{"model": "multi-label image tagger", "dataset": "rendered roads seen from a driver's seat, with toy cars, trees and houses", "train_examples": 145000, "image_size": 64, "crop_scale_min": 0.8, "horizontal_flip": false, "rotation_deg": 5, "arch": "vit", "norm": "layernorm", "norm_position": "pre", "activation": "gelu_tanh", "mlp_ratio": 4, "head_dim": 48, "fused_qkv": false, "bias": "none", "qk_norm": false, "parallel_block": false, "inner_norm": false, "moe": "expert_choice", "num_experts": 16, "moe_every": 2, "expert_mlp_ratio": 2, "experts_per_token": 2, "shared_expert": false, "patch_size": [8, 8], "conv_stem": false, "layers": 12, "width": 256, "positions": "learned", "pooling": "class_token", "register_tokens": 4, "num_labels": 18, "mixing": "mixup", "residual_init": "zero_last", "optimizer": "soap", "beta2": 0.99, "lr": 0.0014, "beta1": 0.95, "shampoo_beta": 0.99, "eps": 1e-08, "precondition_frequency": 32, "max_precond_dim": 512, "one_sided": true, "adamw_lr_other_params": 0.00091, "steps": 21800, "batch_size": 128, "epochs": 19.2, "lr_schedule": "cosine", "final_lr_fraction": 0, "warmup_steps": 1090, "weight_decay": 0.1, "adamw_weight_decay_other_params": 0}
Rows from block 3 of a small multi-label image tagger, named by matrix and row number. Rows with one number within an expert belong to one neuron, the router's apart. Each number is 500 + 25 x the weight over its row's rms, rounded and kept within 0 to 999. All counts start at 0. Numbers have three digits each. After the name is the row's rms in percent of the matrix's.
After each expert's rows are labels from the 100 images, of 14976, where the router gives the expert most weight on average: "strongest on" is what is common among them. Only what is clearly more common there than usual is listed. The data: rendered roads seen from a driver's seat, with toy cars, trees and houses. In brackets: how many of the 100, against the usual share in percent.
# router: router (model.blocks.3.mlp.router.weight, 16x256, trained with AdamW), inputs 0-127
# up: expert up (model.blocks.3.mlp.up, 16x512x256), inputs 0-127
# down: expert down (model.blocks.3.mlp.down, 16x256x512, transposed), outputs 0-127

# expert 13
router.13 091:525474521500466489440511485505512489485502513495519498527483511534505521483488456500460495513494494516534537514517463518474509478472502485490530485490544516473514537509515511479475455497446538471505481490524503519520506487558526527457524509488491479538463505548513493502546473502520552508448459538518527521518501468490472498481533501515481533512483509499499491513494472485535500501481
up.1 083:539486468520468468523508509498513543516506521440483474489458530505501515471497502467511494522558522489546520493466501506469497500500480499482554527482492468509497544508491517468499522468482531540486473474515508506536478495470535511460484499522464483526510512487466484494462487453493527472512484497503470464464486511570505516483488459495477544478513500521507491496529493481470516474477
down.1 104:456481485502511481473489475526498476486489497487471523528519498512479481503482515514509476474516484510531487562487485510499517496500541516509492485566534480495490474498444494474477487491508478502515536519475501509523486512461477517490536480460481514507504489493499532471527479475508484508500487504490532477495483492492518456533473533460474484484467498481460559547482546550502529531559
up.2 090:508482507522515470475496485503523540525488494504498465478474510478487494497505478543522547507448524492485485435521494420519479516491499511481493494499516496474528484483494514474479500523516495503496488487519511510504542480485483498496474502499536484528517492520496485475524472448515516531452524497497524489502507507510465459520475476527450504538496459504454504491464505459493544518521
down.2 095:502491536528521505537550530508521479475560521486497538468533502514482519454516518494453507483516510536486550473511435528460545517486463483490472481481506472500480478495488524525533517501518514516502524534487491466516516527490504494534496545509446458517536484481482487503500426488503465509512521558508498550438508534498497500526508507457517524487518503457508535525495544537521519520549
strongest on: line: no line (100 vs 24.8); vehicles: zero (80 vs 12.5)

# expert 1
router.1 098:501477516544506482491485514493512528513503515462521489521534493561507499538490497504503498490514497495483517451529517505449477515527474512497518505502479482521498464495480516500525506508544533476489530490531539512447469515494513539510518559459490435505528505502485537451483444490505497512485526515484529516540467535489450451476523470502447484529528514558471513510484490467544530471470
up.1 097:482518520488472526414478444461489464537476472506503458528515493509516525510470453533480499505475515512531497496506494496483525468491508501502469520509510468512454494559482526416526490472448529509459476518544505525487533508506517502473503497465470448488478551478517514534499510495511512485478509506497524469487507444489539482486490465532506493497528505507518495472477473464489531504452
down.1 103:528464512466508522501511437496496501488519527428475520532509469488518502513519521529458517480511474474481462495489509540487492507531510502499461485505521491449510473545519497479517484562495449503466531509497505498458509456461517505553474519465527458534531490514478527443506502501523520476476506449478453491498497469533480512510438490535504522455499531490513509508480520511526462491456
up.2 103:476488469477542515498505499478534545488526488523515483492474474626503467511465498503513520515497504513517512502523438474535526505454475463528530503498471494521551476467475472528484510496479506491538523488498468465503512505507515477497503501495481512517503498477496500484464487475544448503473507494502471490542436496514520543529543514493493493504516458506489501514512499462451492497518
down.2 104:539497505483499518505539501497454504504524506503507510500562441494497504484442460488507505447470483517491491530517486513496491492530525518516524531554506475493483516518474512528501502508477521529458516512509463475521485471509453544500476485525459477480487491446504513496463522500457472509500480492521498441499510514507513529491516507543511528537510467519534480500506517496510466522474
strongest on: sandy verge (79 vs 33.2); bends right (78 vs 33.1); double yellow line (56 vs 24.3)

# expert 12
router.12 105:478505468494510504508473490482496480463496525491530472467488526502455481512514501518524532530505502518489540466518520491520536474506479475495513507497473470463513483494503488494520467541484453506530495494524521518501471526496450474462545509513455512479505505524485467452494494540507469505533522515449505444494523485511463485448524508465509512459472491502563498489465480518472480526515
up.0 088:519543513501542452550488435514513449538522487445465486501480531574501448516494487497504495510486521488497497470538470489492555516504542492517473506514534497515518460484473512477514481471501423492517478507468498525469477482491489480472514491542463526507502453520509550481460502531529449448515486542507508456490493482477512511503548501464502488495502493488492479491527494511475490483521
down.0 086:504481504410511493465527522497487528483517467539527495489510450466515469494545542459472481489508434482500496508510481493506518544524516519495503521503510455501446465504529487499509501451524528492486483508471512525527516495470536485501525508506531496507476525500520547472533513496501514499457493500562485484486507483484519490523494493478504501495511501538473496520488505522529502521489
up.1 097:537472529505502493452447483495464495510487486513492467508492462459520496507510491509529475488535485447491482493499507494512474529534499495509516519504524543505459490505495499501490498502519545535532493484492486482517482482478513499496508494482504475481500534527488473523469484461458455480519455450513461487488516531487493451504539445523515514521518524490493522498502521533492523561528
down.1 097:503508465503483527488517542481487531503533510478549520532494488490475526515511526541513525513491507531494497516474526459500537514484476484539477481492539505471468469501480483545497461500452502532505519508513519468514488489522469498518476430498496534482532476519541484428485498508521460508502487489501543492485467466479437480519471513530515468524473483478514461487485538499503457512496
strongest on: double yellow line (57 vs 24.3)

# expert 10
router.10 105:471535473495532516518513479512508519545480489490467507506486461490480487490516527523534483481507519449504483502474530469512498538520504525482489479472497473478566503474466501518511513433544472513506483488523438478510490541513492516544453507521499580508514501453504488512509523492510484501557495474505466525462480475459526525505467512454522501517504501479514518504513537540459532483527
up.1 095:485513516505530479495461448487498517466499560526492486538504454524537534508521480490486443493529518570453474538471495536504516497523483483541473508524480504526518544469503518535468478506493483458494456534465478518505510527485490538467522476485484490532487524521522479503488513527480489480504527500477479531487478532450518511479517497499498466475494548450469488461478472522504509526500
down.1 096:481444518441460489493509514509494521524524497495479478459502487489492534522550498483509494444502521480520491510482475471513466500509471505500517519459463501522508495479546474465476537506490495557492471532466505474519519510461456520503510518524543488453527490483495521566454479558487565523503498518489456519447474512496475516499487509439480495509440527486474473467469509525463507492503
up.2 107:513497473531524497499539508499511499523483477483502483476514505500513448492490486494502492502506452557539437537526482486473488515493518506519509478487523492481516481504547466481481534519471527467499482519534558502454490496484514471470479518511515472490452549538484477488514513483520474541540440487472507501494493524478499489495486534485489547481497513482474480509433486488526501497538
down.2 098:499484495534522479482496499495447520485463485501519459492498481457500516465504485506505464528523493479520510495509521484461516498465493496520495524497499491473487512498465540520499483512481511487497552500460492511540472469494504529397516538546471515507516526549488508514514466528443480532494509474500485504509554485501511536489503489470510459513478495498524533502485488504502518497525
strongest on: snowy verge (65 vs 34)

# expert 0
router.0 095:484487504503481471514507512509445494496447539525546467514500535501526521485474513505496471476483461484520480510484485533477512479481502502501521550502510522497512520481535488508452479501510510455496481491491537447460506527489486507495501533503509508506503494545546495568530503484461524510479533470543475535514500466470516504468475495513495533461455500481496498445547507501495499496501
up.1 110:475514530473506522491526524521480522535491526524518516492516541530492475538519509511496511471491513434500498490527520526477490494503527527498466463549518480480473461485484503501507462531488497522513467494460535518501499508538463490520539474521429462502540516490491499514492505510552490453487534514480491527473526502514472486513509522535482513459491461504543537514481483515509495518497
down.1 105:469486494507491522454496585472472528473460485475505438478488529487516538490526535520513516499505524487522530517457468548482478470499496496524510461495509535494517497516428522499476505539555487510485512494476507485507521523470491493521518494515493478512495509481488515512474515471503513519532514545471493457552513464494478446507549483526509481450488507518525509498549490524507481540494
up.2 107:531519486515551466510542551520535519492483528472514555495483491504473489502509508503465492522489591495546505512498453497518469502478504482460493472505527526463482494528491486532508484549491506544531481445524484504494517475490490499505476531487517453492508520490507506485500523471509505513519493481484513489520508512512473500491473545475498486462536510509495493497517521504481500475464
down.2 105:481500524479507496515489494551521468533504485533474514469496475520517472518512529523508536491544493503478515494486478511486495441553529494454470510453476473515496456519527477490560501491532461507483481506473482513533475436533498477469501494502456468545533475492474520504491495525509502496517491503471520495547508535463528463489526485464495508505481539528528495473511497522499495489491
strongest on: dusk (100 vs 29.9)

# expert 5
router.5 106:502480450486500528518512524493495507523515458486490521535487470466502473499538496488460520501513511468488480502497515523508508505534485519485513516476487475538492509493486485478500517517479443572537522567504499483482523492463474470520487469496504495478543487458488444471481496495483493512520474519467496472482501509530498533517467496523536517502481532483505531511484454480523498514502
up.1 108:544504515515517506507509489524487476506517502477465530476499524487520472537515520500507523491504519513502500496488542541488537494473502449496516493524512505488531527517521520526489513546435501527492487494485529562477491488503488501468487542492518474526489510515526470531518519468497498493521501453470490508503491520453495528491496513487512511521509502527518501494506479521534466498530
down.1 105:509502500532512437518506503443527528453516522472497498515456455479500520487507466491528488520487473504551485528507464495481483503502482487501492541477547472527520498466461478501493504465488541498444514473516482503503511479486509479499572513457501508487530504476514523479490562511507425475507545479546508468495560484508501473531513483522503522451484484488541503552473465458511451500509
up.2 103:532478486512523515470510502491514469517500514512521510534483545502466479478544512515524503459485520514481515493509466459544523498525516464523495484490479509475490521461488514519504492527522484524470534483501494507487483502472510521497512492584501467529436497537499512542501487516495499519481481508522527510469469496495483494510502473506519504541480512528528535525460513497449553494522
down.2 104:495490510501478516523517528450481509490526460511502495561503488481513510529486515500506479552500476532498486509488498500501464512508520524473513534486511500479533487472487506480474504510476466512504499491468490534481506511484459507466517533482542512502496490491498501498472498526482505500527495436496473503516479492481516499534546492506505556520521523482498492472458554509509498489517
strongest on: snowy verge (98 vs 34); bends left (61 vs 34)

# expert 14
router.14 109:531498526497489496471483526519520490484510520511532520479527534546516511516478513463502522489488483536506508472501526484521509466464530457542479468555485503493490475496512512511510478487517519478476507489477501541520494486530541481465506536540465542516466528553483519493520533481510472493466514483523523484503509519472493489483507503470470469462501455466509461464504529505487488466507
up.1 093:453501507448504457498507514502532486466486517461496542471495517464509534500498468510501535472519509462499492499515529477545479540487500519522505531513522513520493484510458496470508480519548526536515553501509441472470511487475493561506497507463490469463506520462524501499478495512457479512471487465541504532490453496515506478486495527481507514480496508475497474521522465522516507529517
down.1 104:456478441543521489492504521530478472498491506489528505497488513498510520466488447487453496480482469519506482493537475484457499504543442499538486527484517523508551468506498515519492469465527542486459528507505531519463536509517475493517502480513518446514502484473524540515500494561520476485492489491501462489503499523476514511536523473498512511488493478491496460518517553519494532480508
up.2 107:458483548524431491506464524527529495480497547460489485498511526454494536504516465519522523546543522525508478488451500503536510502509488493506507501421494522490497475464483471512466476491492529492494464480555492523522488544479496507519539454517496460476497506494503465514514482494514488462520497519476486499438452488450502505535474513534498504448486540470484497498506501472468527493514
down.2 108:495489466484490457515560506460485490501464490527478501507474463506540501472485515500497471529511484521459503575510494447487453500499500510518501465509509507477529527502494489502518541515486468503508553490514515499485493511493479477496479517450467488507520533521495498505454507533499497505555492515522502482492516535483501472534543495502507519492462516503498472519526487560498507512510
strongest on: tree (65 vs 29.5); double yellow line (51 vs 24.3)

# expert 4
router.4 090:514479523475479471497476517478534490529506539515497492505497473487528538483469519459501546497479499516504483537486467497467491501510481536489526499489520526509456470529511463521471530517472529501459510515497479466512505475515537499465488479491556466511459486516521476501517472475532544473508485464559492537537524525526532470484528467544445503536505453531435490470531528462505540498467
up.1 108:483514514510516517468487523500478461524484553493477475512522517536505486503485462507521474525481536483466473512533550489512512509515502497536511479579485443506555511469462476525506464473496475520563474487489530530491532540518500530540494519504498480491509480521529484518493517531465430500500511511505441550535504494455483511490496473474483549512468536450526483457520500554500525505526
down.1 104:520569464517449503480481539505489486518520497439535539499472483484533499493496493451474491481549510479505505481484462529496523521486502506524482505532524466479491493536544500542476483493547505529527525474507456500531516504507502467509502493444500486484558517479493541501514496496453486495498490518530458500521497508537469519516494498492486553483476508496489482483510497482470557485462
up.2 092:489510517487516445511485485506507556515525499490497490477487500496485567502479442525506488438506515524498533524514467523479505506508498444520508493500525492476501470504525491482463470514505497498525512472471524543478500436494522461480478476489510481466500506513499496484487549521481501526514513503513466499507497582501493470500497511510546486503451507480513483516449512495521494501521
down.2 093:499474468546534447519516517483503530490472508544536507507540475468495530476501486527491492493518493492490522501504508466528493510514522538499494523544476518480452501490480521474514500505504494528491499520495470543467554494499513512538459517515459446507516503484539548531457462484472488425506495470447513476507511469485516558515517476521503492508514542501481461495478537507466469511515
strongest on: bends right (74 vs 33.1); double yellow line (56 vs 24.3)